A small image VQ-VAE, trained from scratch: 11.7M parameters, decoder activation silu.
Rows from block 6 of the encoder of a small image VQ-VAE, named by matrix and row number. Rows with one number belong to one channel. Each number is 128 + 24 x the weight over its row's rms, rounded and kept within 0 to 255. All counts start at 0. Numbers have three digits each.
After each channel's rows are labels from the 100 images, of 14976, where the channel reaches its highest value: "top examples" is what is common among them. Only what is clearly more common there than usual is listed. The data: flat shapes of many kinds, plain or patterned, on busy backdrops.
# convs0: first 3x3 conv (encoder.blocks.6.convs.0.weight, 192x192x3x3, each kernel summed), inputs 0-191
# convs1: second 3x3 conv (encoder.blocks.6.convs.1.weight, 192x192x3x3, transposed, each kernel summed), outputs 0-191

convs0.173:136111154101122171145095128149096125148111145111104134151126165125101119144131118107074139093194146161124116120122134103120106145158110111131110124126115099103117132112157127131103119164065172118131102116138116122119103131074155133127158177154142089084165144095140212077147105154139115153107148148132144129065132146108137153133122131109100135124168185157132126101137139123084144161139111107110111154087119132115118134114144109118113140137146113149152117135148117162126167135134106124112135113127124104150086111179101090104142115184136141121118118113117125104153147164118130108
convs1.173:116120140118104153112127124167107141149120145134128151154108091127098129127118165113108106111165157087154109139131092127107108153117128103076110133106133153167130132128108126108075198149163161150160127118143145136121142124132175105149133078154072128169121090138144139078126136081105149126132139121121160110168152137100156125118115111158123145091132155179121150133144121131078113135138116140152149122118139138146132151143127142139132160110160105126132138122106094113090118096125128116110117080133150118149153136160167191137167129123083181118147129147154148118070095125142119163
top examples: yellow shape; frame; ring; its colour: yellow

convs0.10:172137156105119122161132157080109147127108152113123082054126180141132148096124150115154140077150112117132120136115134121083137114141114154105157079118136127113106142118106120111070103086100137104099155105146158140108177121152089151153120151124094168175094117131157132127154096118147107140123167142110114090100140139128139096122164121104137113098146112108121135159138125135153129109137123082155109126140154113132144128138126115144129163145121123130167097132123141132077124121146106095147100120099157123138110177148127128104177119115112159082106132147167116118112065103136135160
convs1.10:129117148097142130094106104148101107132165121116161139139123084132068166133135122115126101129118134156110108082160124151174114182127134154117111118145117160141102155140098120137114132118154132107106160130107116166170096121115147120164108159087132167101137132121113165142123126091107137129135138130163138150125138122163123151147101099115131127144132115131114115102075113109092123175061139123116104110100097141135159091139113077146113149163136155094107157134082118131126142107158148121169092139134147126158107150112142113150102137092131137173108118096073183109130125084116157157
top examples: blue shape

convs0.92:118132136137124073161116098138117129089114115121103128156126147137123112156121133135090083128121139134106103124120117118101131114131102038134156113126071096118133122126148112141131107104092122170133167149126086127135117140162167102177106141182085100142140138135150143155127110121128139131118118167105111111139159167168117077173155120130117118117148096116173111148120113149186102134125135140175109126125120127114139102171089130138146164144127156154134145120100155128110175150149102105147135100120172138125118151150100126124140154124132103130119121171129098107145141112108083188
convs1.92:146110101111128142127116111112099114143146129138107181180123125084108169120138140134169147112076131107138138126134149100123127153137138128151136149131073149141099117125118140114066101133137166127110114122158138129135136104097153111141121116145122146100147126130122158162123126137139135179112114107143145140124142120123126134092141160114100123128132099114094157125106156092156132101144087129110191141146126151143105106107168154145110149154124104112216130169125102126204137101096125131135164119166117087105140108139075128092137157108082168147144127091108134097151149106144154128
top examples: its colour: yellow

convs0.51:164159147170123131128103158118109147082108125128147146144126173161130145143128113187118124114090093138137137156150103138163127136120178171169165133083121140113146082159109144142149151119109122169141120133140100123138069105094139124115165152133130144118126139088110164126160152143103126065133137120158130175103135153136159132112113071143108138100125120104159112104097124128129091108148144142165120113089090118123110116092117127135137132130127129175144127115152132148140124157154132117146093110140144130120138158160123085158103128098148116103089124134145170108144187137087089108
convs1.51:085098102145136151115118137116139172162127123142136162115134121133175145112087157103178138125159139118177117101111132127129162132121140165119091108155176139104090120120149120100112128142107134138071138128135136129128134126159102128068130123161139095143127199113073115140102125116130122156104124140073114124097162145087103128141106116086135096145163113172113113136207137151117201109099119133123129083131139146140153161149141139103149128151146135123106123122107125113127101099135129147124140112130105137125130109137146114115120122147141100132149138071118071145122102125085119128
top examples: yellow shape; its colour: yellow

convs0.42:091121140129101185171112146131082119089110139144136127085156115128102122149094089175111148114111110112101140092158161101122130123156150096153146120105154118116155119165146143117159163123136145139142130125143077117100106123125115145125120110134153151142138081138100102140198115130091135105118105170122147154130188166128119122114097133128167109111122140157143108103112141095105144106102135104080138136125140137093112154135074119160135130140114135105125153146123140157123137161116116099196108124162105152109119084145170164151123135109150144162112101138140089127134128144106162165
convs1.42:097169083122121084110097124155157130173140138117122136145149107147159116103132138139094104137202159133123113154112103106146104138122107152075110152139096093122119091115128086107139123120107103136108153137117113145180151122143124176144141133182159137108131125120181158090108106125138131106085116121126129111135116139154172110121131141114101158173124078109130163147162146166124112125102138134157095128100098126068142161115154129131132092119124123137121136126157101155161153119116155158051118130108142096127108162127116137158113088134124126112087152125117133130143102140155118131
top examples: green shape; its colour: green

convs0.91:166112181143166138161198147121134118158126135164144096080125149116114147133128127178095145106103091157125129125128113136123158161127154129140117182111135141161130149087110120115111106132138137088150125082118176078125120125101118134120121110172101165121111111164128132148135072153141112140142122169118113121105124072110118120152107132132103132187127122124094128173135141085108121127107146145143090111093178154128126102121104133131132163173096159144135110119121126102175117103129112092145113132107133141092132132103145173126132112146112151114148109130154124127126171094160102111
convs1.91:144146110104119123126165132137147101129148144118099064171129139144170147165160143096115088135153136128130113147144101133140117063131116087180139112114155163138113129125099131114154166080148134164073137142105121141173166110145087136126141188122140121115170153146140106116116116119130154118122142111153130140107129116116113120136156139089121128111162177101121125087153122152123121137143132051121141147107116125140097151153122162131139150117167110151110090147121111139121147149151131183121138116171141109123144121136105178134169130115122121125106138110099143102098143168063127116
top examples: purple shape; its colour: purple

convs0.175:108159118163146145103144093124088114162115136123116027117138172144159124138131142188089152116140158140155134122131104136130114127148120136115095171133124155147096143080108110161153152150141186108090146121141156141137103159140061109091111122108129173133113132160096162154148107131177126145109127093131126136154144113134143115149127094135148108092105103118106101114139141151146106118088132145154126150121098150111155125122128117147135143146125158129146104132119148117172162096112130124116160125104119105101139148149104190143098112110113142146152130092124142105127147113182134142
convs1.175:098107125125136115135104167129150135126118130142139050090097099106139130110137129143107118107174071090097122146143127137141157131143097128162126125065118153105145162162097134130157134091109106145143119135105108135138112122143133107121142131130117098127128098110138079172123046146134136104109147148126150109087083134103108134117157090089158113124158159121133148119171182120085165123113133130142146119105167138077069145139116123080142129146156133161106126150130118133117113155153122145118135123128139119129107121107125188109114124097131155122109120120157138131164143143086114162
top examples: purple shape; ring

convs0.37:128107158136155159144181154111140147153063147101114128116142140127158101112123120150171152154122122068146147102121150125124109123134139119126139145150090133093127162079142132104114108130088084163155105140171086154145136109114104101106164120131091105137154157122157114129143107121114117101153104157170109145092113112105139133109127149112119132090155125123128168113106127151138131150115157108154135083149113128114133062158141144156118172133127172144105079122077142146104143136138139116171126136157111142109160101123108123089135150113158130103106129143134126117196152082149136137
convs1.37:114126097129107130121154109174097112072167117148122093150127101120171153145122145105132101109132127144108128130145148122096134119131099130179106130088147152170116115074070131148176117143141139104108169151083119100112137127114128165137122151132149135131101108146115113150091086160131090123132129132117140128153103094168135093133124130141098152156115137152159158152133121081109112100121086134126108160112155123120103172092147082074161100121109060102125155144155110130139144087116114152122119101126133126138143091134131155141121135129127128163068125132110145142097093119126109094
top examples: purple shape

convs0.17:101074096141144150114148168118141121123158135105145119132087090112127154069077129147118134134119163127182155126118107121116103142184111126151122074109143108142161125174146118139128167144122114112195139127129115162117165135148097135103092127152154148088122108141090174105136114128108123136110115126119116152132105133116137150100172159149160074108122128142118125124059164102119140123124134147113137120125133106053178138141102151158110104161137134113095131125100103164141113132142107108121121129144132123143150131148121148132167144135092106131067140131103148152133110136148119129
convs1.17:118125135148154110081072123157118127108124125108116124158115125109113126129139138123144156112135126092160118158147170142112142171145152132056151101149115098086121155142135144141135150203081140113176148120087122168124114145155095148120133126085150117145131079152149163097130111123107138144122164101102154132091115162141132126105161104155144179078078118171123162172124113135149109148086153105095128142134130122113124139109117125156125155097127127129078154125122101102126132126152132144110140143120143091140104105098153147128130162146126144134122123123084095160127088141116113158
top examples: green shape; its colour: green

convs0.171:109128181158118145176121100165125144103117134115121112126172154088083115125129120125142099129124157162119112108113142128129134143146138131141148110134122129095132151131128134087126118118145124141156107175126169160085140098096168107103122115099155112121109085078063148128100109132169145127150131119122151122096122116142124146125196104129157146120121112113146103156073142111162139120097134116079128134146118127120162162136157115183128080131117085118130160148131121150113108088138096144127117161123129138114123145101121104103178144109127094118127155097082075128159166115159125160
convs1.171:128146136098152099094129110118110177143110121105097115137083116128117116116151122100153164126128146118116125129133145123141109121142145104129110162130132141126139083149157143109067122151113148137175115138168108143132116164125150156119188085165104157144106174124115092130105095142156062145128143121108100096155123192141121126162147159131122105111132110103130137108108104081137124125131146153112118130109138134106152159116136126090166118148102129148130149095146165090087149139074107040130119174104122155119135145144121193134108144142120129115152115125168127143134117129140113118
top examples: teal shape; its colour: teal

convs0.78:096107100120137159113127120108096116119123091130118099195126118166123092163133105097087100102147125132132144140146130176125117165178110134093138110113119127138100138151128117138099138114117167112114137115097094131111112100119171155135129128093093121093125119092176107179111126117135152132077120128126103093152146162154109109144092135121121135111137124164125105083122094176090128099162097118104194108115128129149115151153160189120121110118123141103161144145130125142202156134113154146145120129136141132094128127112137139139123130131113146162075122116101143152103133155169154118
convs1.78:124138130152114122161119098092087111136129123132128094132113149129129178079186150085131103130110184134121131105119131193116136123123150120146154131180166158130174112169112132151145130111133118147137123084089094130108138104106091086130082133146124131091137130149141124113133111144156092157113183166118121141134120094108104096105124144099140127104119137149145187142102139138141092151142098164134143128155124146084113130143111136120171160115154132094130133130150134119127152104117149144136151091104122145135171137075145165069095132123100091112133141172143105123127126105123122105
top examples: teal shape; blue shape; ring; its colour: teal

convs0.33:158126157143150116169116178131171126119103117152169134149150131145121174114152130169109098116128161124113123125083103126116115143115135139123054126146160130162165137130138128132091113133164131142126135161140143147119093146108095119116135115152139150123097095121120085140118083137109110148134157157124137140076115145089141138121142094130114129142115181106085121152138153152142107156112177097198090126078141125132128126121121097124121126150149110099192106118095138111100142116108102111128123129142128142130135106110123071121115087103127102132104113080105072149117119144148167148
convs1.33:123121104150134093102113111122138134076099149151087181141141105137119094128106109127120111106178057115161088114161154097149127124100142132113157152125128092129094149158206145153197136145087133130136134085145122128125160131145138129119129083119129152112116134093111164087147141152138125117128111125150150127139098167163125125134125125174145130126144138149120105134151134089135121122107112122097128138100124119131128041170113133145128136085085149099193119128153137145115121123142116151129118113158138118108150151141135092149128133130143104122161125120132129078128151117144089123
top examples: blue shape; purple shape; its colour: blue; its colour: purple

convs0.59:103124157081097124150161132110148138127169175100169133093102120119132112128122105099127148134111123121152156126113113161128145151205150090136082132131148129150139175108090114177126142127150122108117153122106157109129155153115144113124165137099080131130116131166098140128113103131155150161156112101140103121125137116145160104149137170108096093155117120093141131119139078126127126148118131133143109121112143102093122083179102158159113124121136118077084151163107120130103097099107121093119118105157142102113124082120111174156143101143144086145128092101146125089132160135156157147
convs1.59:119179136128118098162176088121103099124111102107127056110152129143153125105133137130123112132142100159105141110135127111124083088129118172156113108120128128105148110129119160134150136090126126125128103084115080103143096109108111159167117160135178144145115123129103056128163097123122096167142125136100099110078115112148136105110136148135093133112141140128128175133155139120127169126137132119131125124107129102094170112121150160139164149121097154162094083142125142137158155134154114172137141136116130130106090154139135187105122143077120105132114159094137115156165156111108096115
top examples: purple shape; its colour: purple

convs0.75:106123145159138144150176143149074106138096101162128108173120102086146133189131132105152144121161119113195144192142126103092159102150132172116122153148118155151119113136121113132131156063150169087162129116114124161101148099120179149123145147113087125125132131161173078141121134126145169131093113112132102112156138108145134103150118143125096134124130148135127162118113109150124112123141121154128132104118120100129122117104117118145133179140147114129142157144170100168150102145128156147155127153124111127132141154172136100139098102131121156131108143149178102105093114110132148171
convs1.75:141114161105075154123130093097115100119179138097130129096131137160146117098109143135119106115133156127077095079128136164119130163134126131156127126138136155098152148123119105124136157138152133121094118144137177108157121134161118100130073157143132177124152132164117112132160086144148110132148157153147127171107108136124096105146154149113165150157139122142112125141156113108150164071160138091096150131103146136170154171141154136137169092100113134124136085120092147121098136099156151134129120155129157139073172159102111164115123131094121135132107130109110085127108126141100084097
top examples: blue shape; ring

convs0.36:121154154136104137100160066130107151114106140100091179097124128102139112110129144145110157137175121122141108139106130147089145166115123113105120135139123105190112123135164108143106112102114153170101129104102108096111128122135118117140120146111068074114119155182136120124129113139121131140130132108085145144073165146133071158120140146120153148121125117123121101065137150123067111154145125092128178140111133146171129153130120115108103169125134124150173141150117129100113164112126115107132169136141133143110101074147137096104101095114101121119127114121156105134110138169137170134
convs1.36:118108164128140169112142145181086117151139112115121152177101139136107130111131136108097183074136166127109148081167129142128152129128178106103114138118134101128117105110145153103077125120086163141115143162112145164128122080113138118098119116093119109153146140114161151154148111138122157125111152121112124134123151103121122141123149153094115139131123119127170120127098142176127082116123179091116125109123111129071117144120130128138149140149131146123227111114117101094161150119137126106102132104106157089115161104170123130116126078116078123137138117128134116105116115154151168138
top examples: its colour: red; its colour: orange